From a checkpoint of a small encoder-decoder audio transcriber: decoder width 192, decoder activation squared_relu.
Rows from block 7 of the audio encoder, named by matrix and row number. Each number is 128 + 32 x the weight over the matrix's rms, rounded and kept within 0 to 255. All counts start at 0.
# conv: pointwise conv (encoder.blocks.7.conv.weight, 192x192x1), inputs 0-191
conv.55 [154 147 133 104 103 198 135 125 186  96 179 119 129 126  60 104 146 127 153  74 105 126  65 163 122 130 104 122 126 109  84 149 151 158 132 183 141  83 123 130 151 113  98 174 148 118 142 131  95 116  73 118 170 120 180 151 106 118 157 142 166 102 190  70 134  82  92  92 125 166 165  65 156  89  63  70 144  76 147 116 157 105 197  86 167 129 131 107 102 150 143  94  71 125  93 112 134 186 132 150 118 153 178 105 115 116 185 101 110 147  81 128 125  91  84 114 125 149 171 121 104 201 135  58 130 110 109  90 138 140 150 119 116 150 169 136  96  89 148 138 125 110  95 127 152 167  97  94 173  44 128 141 114 129 120 124  90 171  77 139  63 118 113 107 151 114  70 147 116  83  95 132 106  94 169 137 115  95 126 140 115 177 102 141 143 116 124 145 115 114  91 165]
conv.56 [151 146 151 120 127 138 137 129 182 160 150 123 107  68  90 155 127  86  66 154 125 169 116 165 121  80 111 121  97  91 131 122 138 153  89 153 154 175 183 133 140 128 136 180 109  98 172 125 125 135  84 143 174 127 121 116 125  70  90 125 137 139 164 109 161 109  88 145 101 103 145 114 114  80 103 186  97 133  74 145  99 136  76 122 160  74 131 180 137  81  99  93 143 126 109 157 176 161 177 137 143 124  97 100 168 169 132 164  89  88 163 140 143 110 124 147 125 188 107 105 121 121 112 113 103 101 149 160  89  76  67 176 135 172 101 197 122 153  85 163  87 130  84 115 167 132 160  86 183 136 165  99 147 136 123 119 140 131 137  99  95 119 113 107  88  87 108  85 116  59  98 111 117 125  57 126 121  82 147 153 125  57  62 105 103 114  93 118  94 178 146 101]
conv.57 [172 148 172 142 133 137 104 135 172 160 144 191 117  82 133 107 116 104  96 130 110  93 119 108 187  75 102 213 132 147 130 146  64 137 119 181 140 161 126 140 115 134 134 137 174 119 141 165  92 173 126 131 148  83 147 143 133 161 134 114 104 107  80 142 139  87 169  73 106 119 109  91 149 120  60 162  97 161 110  68 139 147  99 118 193 183 140 104 153  89 142  84 150 168  66 142 132 182 100 109 121 112 181 131 118  97 153  98 163 112 104 147 149 105  84 120 141 194 142 144 144 126 104 103 111  69 117  68 162  81 137  87 137 170 131 100 108 120 153  96 136 107  95 156 113 174 161  96 119 127 100  74  79  80  57 147 113  93 149  47  64 158 137 111 160 120 117 110  97 143 163 147  96  87  72  81 168 115 155 130 175 150 160 104 118  78 141  81 168 180  99 118]
conv.63 [ 89 175  64 144 124 106 130 103 146 152  99 121 128  99  91  93 178 102  74 105 157 106 147 138 197  98 141  75 157 130 131 138  87  90 115 125 179  81 105 128 142 129 104 109  49 140 150 135 109  84 137 169 126 168 105  97 129 124 213 150 129 119 122 113 121 111 116 114  98 124  84  93 128 168  95  97 132 120 122 116 140 113 182  90 139 159 119 135 100 169  90 181 131 153  36  99  96 163 150 152 112 103 145  77 148 112 145 143 122 138 114 168 102  94 146 141  95 105 174  95  62 160 120  23 113  53 120 159 152 166  96 165 162 163 112  96 138 116 124 110 160  74 186  57 111 179 157 133 129  93  89 104 159 136 141 100  75 130 105  91 129 166 148  79 134 110 183 158 145 117 123 117 137 114  99 105 144 120 145 128 132 172 105 140 141 172 158 187  50 152 117 146]
conv.65 [145 160  81 116 136 162 111 178 104  47 129 105 134  91 150 120 150  77 191 127 140 174 128 164 155 158 141 115  73 213 128  58 121 181 113 152 142 124  93 158 116  96 209 113 115 177 105  97 156 135 117 120 155 119 160 141  98  67  96 183 116  97  99  92 128 153 143 172 153 164 170  80 114  92  25  86 178 121 171 125 156  95  93 121 114 163 116 131 145 108 135  90 151  66 117 127 156 159 130 121 149 116 114 154 145  94 125 137 106 118  69 118 127 143 207 137 144 139  72 103  89 115 136 169 125 113  84 119 146 107 105 140  88 137 191 126 142  96  73 137 161 138  84 113 112  96  75 145 133 115  87 120 135 138 146 138  57 163 154 161 180 165  96  79  89 129  76 110 127 119 138  81 186 105 168 122 120 160  84 131 152 121  75  93 132 117 174  88 172 115 173 142]
conv.67 [178 146 114 153 125  98 108 121 118 133 116 145 135 109 159 137 101 124 107  90 118 147 137 125 154 131 111 100 194  30 128 164 147 172 157 105 113 155 143 138 115 147 125 144  56  75 171 181  88 167 166 133 170 116  99  73 186 140 195 127 122 134  83 179 132 145 126  82 183 166 135 132 230 147 141 103  97 132 174 120 182 106 162  54  64 214 134 178  92 109 103 103  95 147 149 134 129 124 154 123 142 109 212 116 138 163 148 128 170 196 196 174 132 137  95 113  66 136 149  87 116 114  70  34 101  88 142  85 114 152  87 142  83  35 125 142 106 144 103 134 158 166 107 167 114 132 165 132  78  90 114  76  60 174 158 153 106 181 115 153 105 117 129 109  76 139 128 117 142 118 142  89 120 175 111 154 161 142  93 110  82 112 119  97 127  72 137 123 144 150 139 177]
conv.70 [145 200 128  87 131  87 121 105 133 172 123 131 130 112  90 175 101  87 170 113 129 157 117  84  84 114 119 125 192 131 138  76 168 109 192 171 106 108 123  92 189 126 131 148 136  85 135 110 138 185 155 125 133 129  86 206  86 140 100 131 106 165 134 116 114 151 159 104 152  86 128 175 131 136 131 141  82 178 124 195  81 117 143 150 174  93 105 197 107 147 121 179 112 104  84 117 124 140 213  93 194 191 195 101 145 151 182 147 128 143 165  49  43 101 140 143 114 127 187 131  94 112 128 151 209 108 132 128 125 147 144 131 163 102  85 116 140 150 144 135 125 174  75 173 100 125 145 134  62 165 160 156 137 174 120 135 110 130 124 112  84 146  54 134 139 130 127  92 172 175 113 131 196  72 143 178 109 155  58 106 114  46 137  97 120 118 122 147 158 119 123  76]
conv.72 [171 155 148 102 146 110  89  79 135  54 107 129 142 166 125  64 105  92  92 132 188  72 131 159 147 120  94 100 105 147 180 123 112  90  79 148  52 131 105 110 117 120 183 112  93 171  87 131 147 104 107 145 121 137  81  82 139  86 155 150  86 143 121  94 148 133 178 119 137  57 129 138  81 103  96 163 159 165 116  73 168 122 120 183 163  56 137 145 133 121 117 102  89 146 157 111 189 136 158 118 202  98 142 126 199 100 152 131 100 139 114 109 149 136 150  71 115 153 133 141 106 109 118 121 124  71 139 155 103  64 136 113 168 181 133  95 164 143 114 135 138 152 112  88 110 162 175  94 125 107 160 107 149  52 116  78 158 129 151  99 121 165 153 122  68 118 103 167 144 159 159 162 143 149  99  93 120 204 100 132 108 161 143 143 158 123 127 130 131  82 133 156]
conv.74 [ 85 181  96 134 101 119  90 115  93  85 147 168 143  95 165 144 116  86  83  92 147 108 157 165 176 136 127  88 140 112 164 133 145 159 121 113 107 156 106  93 146 149  76 152 178 103 163 111 163 131 170 114 109 115 137 131 174 116 116 149  71 159 133  85 156 159 152 159 112  75 122 106 130 176 140  86 157 131 157 158 121 200 172 169 132 120  88 127 110 146  69 130 100  95 100 128 147  98 129 137 169 106  74  59 150  96 134  98 152 113 144  78 118 110 149 108 162 155 124 109  88  61 134  95 136 131 129 159 138  87 128 104 156  92 124 200 108 161 152  88 104 117 138  79  79 146 166 176 174 132  72  65 110 177 132 120 145 164 105 138  80 142 148 149 199  90  62 106 154 168 101 143 121 118 171 159  99 147  40 117 134 160 125 115 176 173 108  93  82 115 122 178]
conv.75 [159 147 132  94 154 106  89 154 116 112 127 113 104 135 115 175  96 163  99  58 118 151  98 109 124 116 120 179 146 137 124 153  67  95 122 142  95 114 100 111 130 128 133  17 144 165 121 147 110  93  85 121  88 130 161 106 101 125 141  97  91 137 127  74 126 143  79  47 159 112 120  71 145 143 125  97 101 137 116 135 142 106 132 122 192  79 154 141 177 165 165 169 108 104 124 122 137 112 129 113 103 155 121 143 102 106  95 119 150 125 114 101 156 131  98 153 102 134 141  84 137 142  68 169 144  73 100 148 138  97 121 127  82 144 147 123 137 132 137 112 136 123  87 179 136 161 149 113 101 179 143 131 116 119 115 109 119 124 146 173  55  99 152 112 174 162 117 118 140 180 141  78 119 135 102  94 173 126 157 149 162 156 148 141 123 153 180 159 129  97  91 166]
conv.76 [ 84 105 118  97  82 161 123  51  97 135  99 119 164 129 145 127  88 131 115 145 106 114 104 180 140 119 129 147 106 138 154 109 162 153  92 135 146 190 134 128 149 138 139 112 107 169 181  93 149  78 108 146 120 102 129  85  75  89 116 155  69 126 121  77  91  88  52 156 127 148  90 164  69 140 127 144 143 192 117 178 131 167  44 124 111 119 159 139 155 113 127 111  86 139 155 107  94 139 164 129 158 114 146 110 143  86 154 165  79 118  82 112 114 192 143  72 163 170  86 118 152 194 167 103  72 101 152 144 163 125 117  39 108 158 166 143 112 132  97  80 131  93  98  57 139 151 126  72 122 138 113 115 131 145 163 109 128 148 158 111 105 108 174 160  80 167 124 144 123  85  90 125 138 105 137  71 134 115  64 137  62 144 115 116 154  89 127 125  97 128 168  89]
conv.78 [152 174 121 169 125  87 177 110 152 172 127 157 107  62 126 159  85 120  95  91 129 115 104 121 136  90 141 139 111 144 132 139 146 144 110 148 119 129 128 116 168 125  91  72 169 177 121 149 145 159 118 115 135 127  36 124 128 161 149 129 134  48 143 158  71 180 122 136 127 138  93 174  60 171  57 107  87 134  63 145 167 184  90 190 122 108  99  87 118 165 136  81  87  98  45 110 104 150 127 142 121 173  89 153 159 131 118 140  65 149 120 135 145 121  86 114 111 123 104 155 119 153 104 139 121 125 102 143 146  93 140 161 105 156 132 130  99 175 114 131 122 142 109 138 136 117 109 140 148 157 122 124 119 121 147 129 118  90 192 120 116 153 165 103 101 169 116 118 170 129 162  96 146  78 139 115  93 140  96 134  83 127 133 125 162 141 190  99 122 143 107 127]
conv.81 [139 114 131 120 145  92 106  71 159 151 143 121  95 141 166 164 137  93 185 154 194 131 150  94 108 146 125 129  70 134 105 150  84 131 124 130  89 170 179 126 174 137 112 156 218 128  67 168 191 122  93  71 117 125 173 121 117 122 159  96 106 126 175 214 176 138  99 161  75 144 164 155  94 171 135  84 158 141 177 205 170 128 116 184 118 127 105 119  57 160 135  92  80 161 102 154 138 116 155 132 163 104 161 152 163 166 148 174 150 111 140 101 139 124 166  48 115 151 118 191  92 121 101 110 136 139  84 155  85  76  53 116 161 161 115 152 125  87 165  87  95  72 151 114 120 169 137 142 140 103 114 117 160  64 119 128 142 105 138 121 128  73 126 115 162 122 104 109 166 117 146 102  53 123 100 171 108  96 172 165 112  88 132 125  83  96 120 129 169 135 138  51]
conv.82 [151 140 147 141 162  84 109 136  86  85 161 115 130 173  77 120 158 124 107 111 112 119 151 192 163 153 186  97 148  84  88 100 109 107 185 132 146 102 157 116 112 183 115 167 170 147 107 104 126  95  85  85 140  88 122  55  94 116 142 145 122 109 103 107 195 151 120  91  94 137 140  82  76 153 131 139 149 137 105 111  84 127 137 179 159 145 112 198 114 139 143 156  53 133 117 119 105 115 112 138 181 133 165 151 113 120 131 127 178 136  80  73 163  94 122  59 140 114 127 148 134 157  92 160 111 197  75 147 117 119 192 102 136 155 133 129  65  84 131 136  58 114 128 123 168 138 155 178 130 121  64  92 165 105 144 175 149 122  84 113 131 162 131 120 150 105 130  93 142 136 163 148 117  71 121 115  98  72 210 131 117 129 108 107 134  69 113 170 150 138 148 110]
conv.88 [ 90 162 163 152 166 107  97  83 142 195  73 107  99 147 112  71  96 121 123  77 171 135 105 124 159 175 115  77 110 140 130 156  93 167 118 140 100 115 124 120  94  80 154 109 158 154 114 133 153 110  78 141 118  84 156 187 130 129 145  86 118 110  90  92 172 142 114  99 117 152 105 139 114 128  92 152 108 167 129 104 126 122 177 108 116 106 109 111 152 100  81 112 113 173  60 123 157 130 149 134 106 137  80 107  83 115 177 160 126 148 125 152 151 126 157 112  95 102 202 117 116  72 130 107 162 143 113 125 132 126 129  59  92 130 154 153 127 151 150 139 136 149 102 140 110 125  99 139 114 178 124 177 127 106 114 161 163 133 102 127  74 128  92  89 206 115 122 118 139 151 128 139 119 144 125 115 127  86  90 132 112 168  73 103 118 117 139 138 168 104 144 194]
conv.92 [136 105 209 159 106 155 106 155 154 171 118  90 119 122 136 122 113 191  78 154 160  76 153 191 122  95 167 130 100 122  99 127 181 125 138 160 196 141 126 148 172 138 100 175 118 155  94 128 101 118 155 126 103 102 107 125 154 154 143 109 141  80 120 116 122 152  70 139 137  92 153 131 125 111 176 187  72 127 181 147 108 138 173 114 153 121 108  57  91  68 178 113 183 138  79 115 119 122 164 129 128 112 104 137  90 117 153  82 113 172 121 146 120 121 125 147 133  84 160 143 163  94 144 162 151 140 150  90 102 124 132 183  89 136 123 150 146 113 111 191 129 163 148 106 182 161  92 137 149 169 131 109 125 166 126 193 123 104 131 105 122  91 170 107 118  61 124 160 168 106  77 122 160 126  91 132 143 142  98 114 128  98  81  85 155  92 182  77 145  71 132 100]
conv.94 [166 156  49  69 191 152 105 128 152 112 124 127 115 162 136 111 111  92  98 142 130 127 207 110 138 111 142 128 148 127 128 139 119 106 170 119  99 177 149 102 183 115 124  54 164 113 180 118 156 102 151 118 110 140 189 117 122 139 156 142 120 161 160 177 101 153 150 117 156 111 112 116 146 112 107  80 156 176 150 106 178 117 112 131  95 135 128 155  66 159 120 170 158 116 116 121 171  96 133 113 142 132 158 163 119 136 119 198 159 118  92 142 130 111 168 123  96  82 151 124  86 102 124 161 138 124 131 105 176 165  63 127 167 108 143 170 136 128 187 126 107 104  62  86 130 115 101 137 116  77 173  64 126  74 145 137 107 143  95 176  89  93 143 177 117 116  86 150 126 136  92 109  66  76 124 118 155  95 198 186 167 129 178 150 140  85  82 119  83 132 152 140]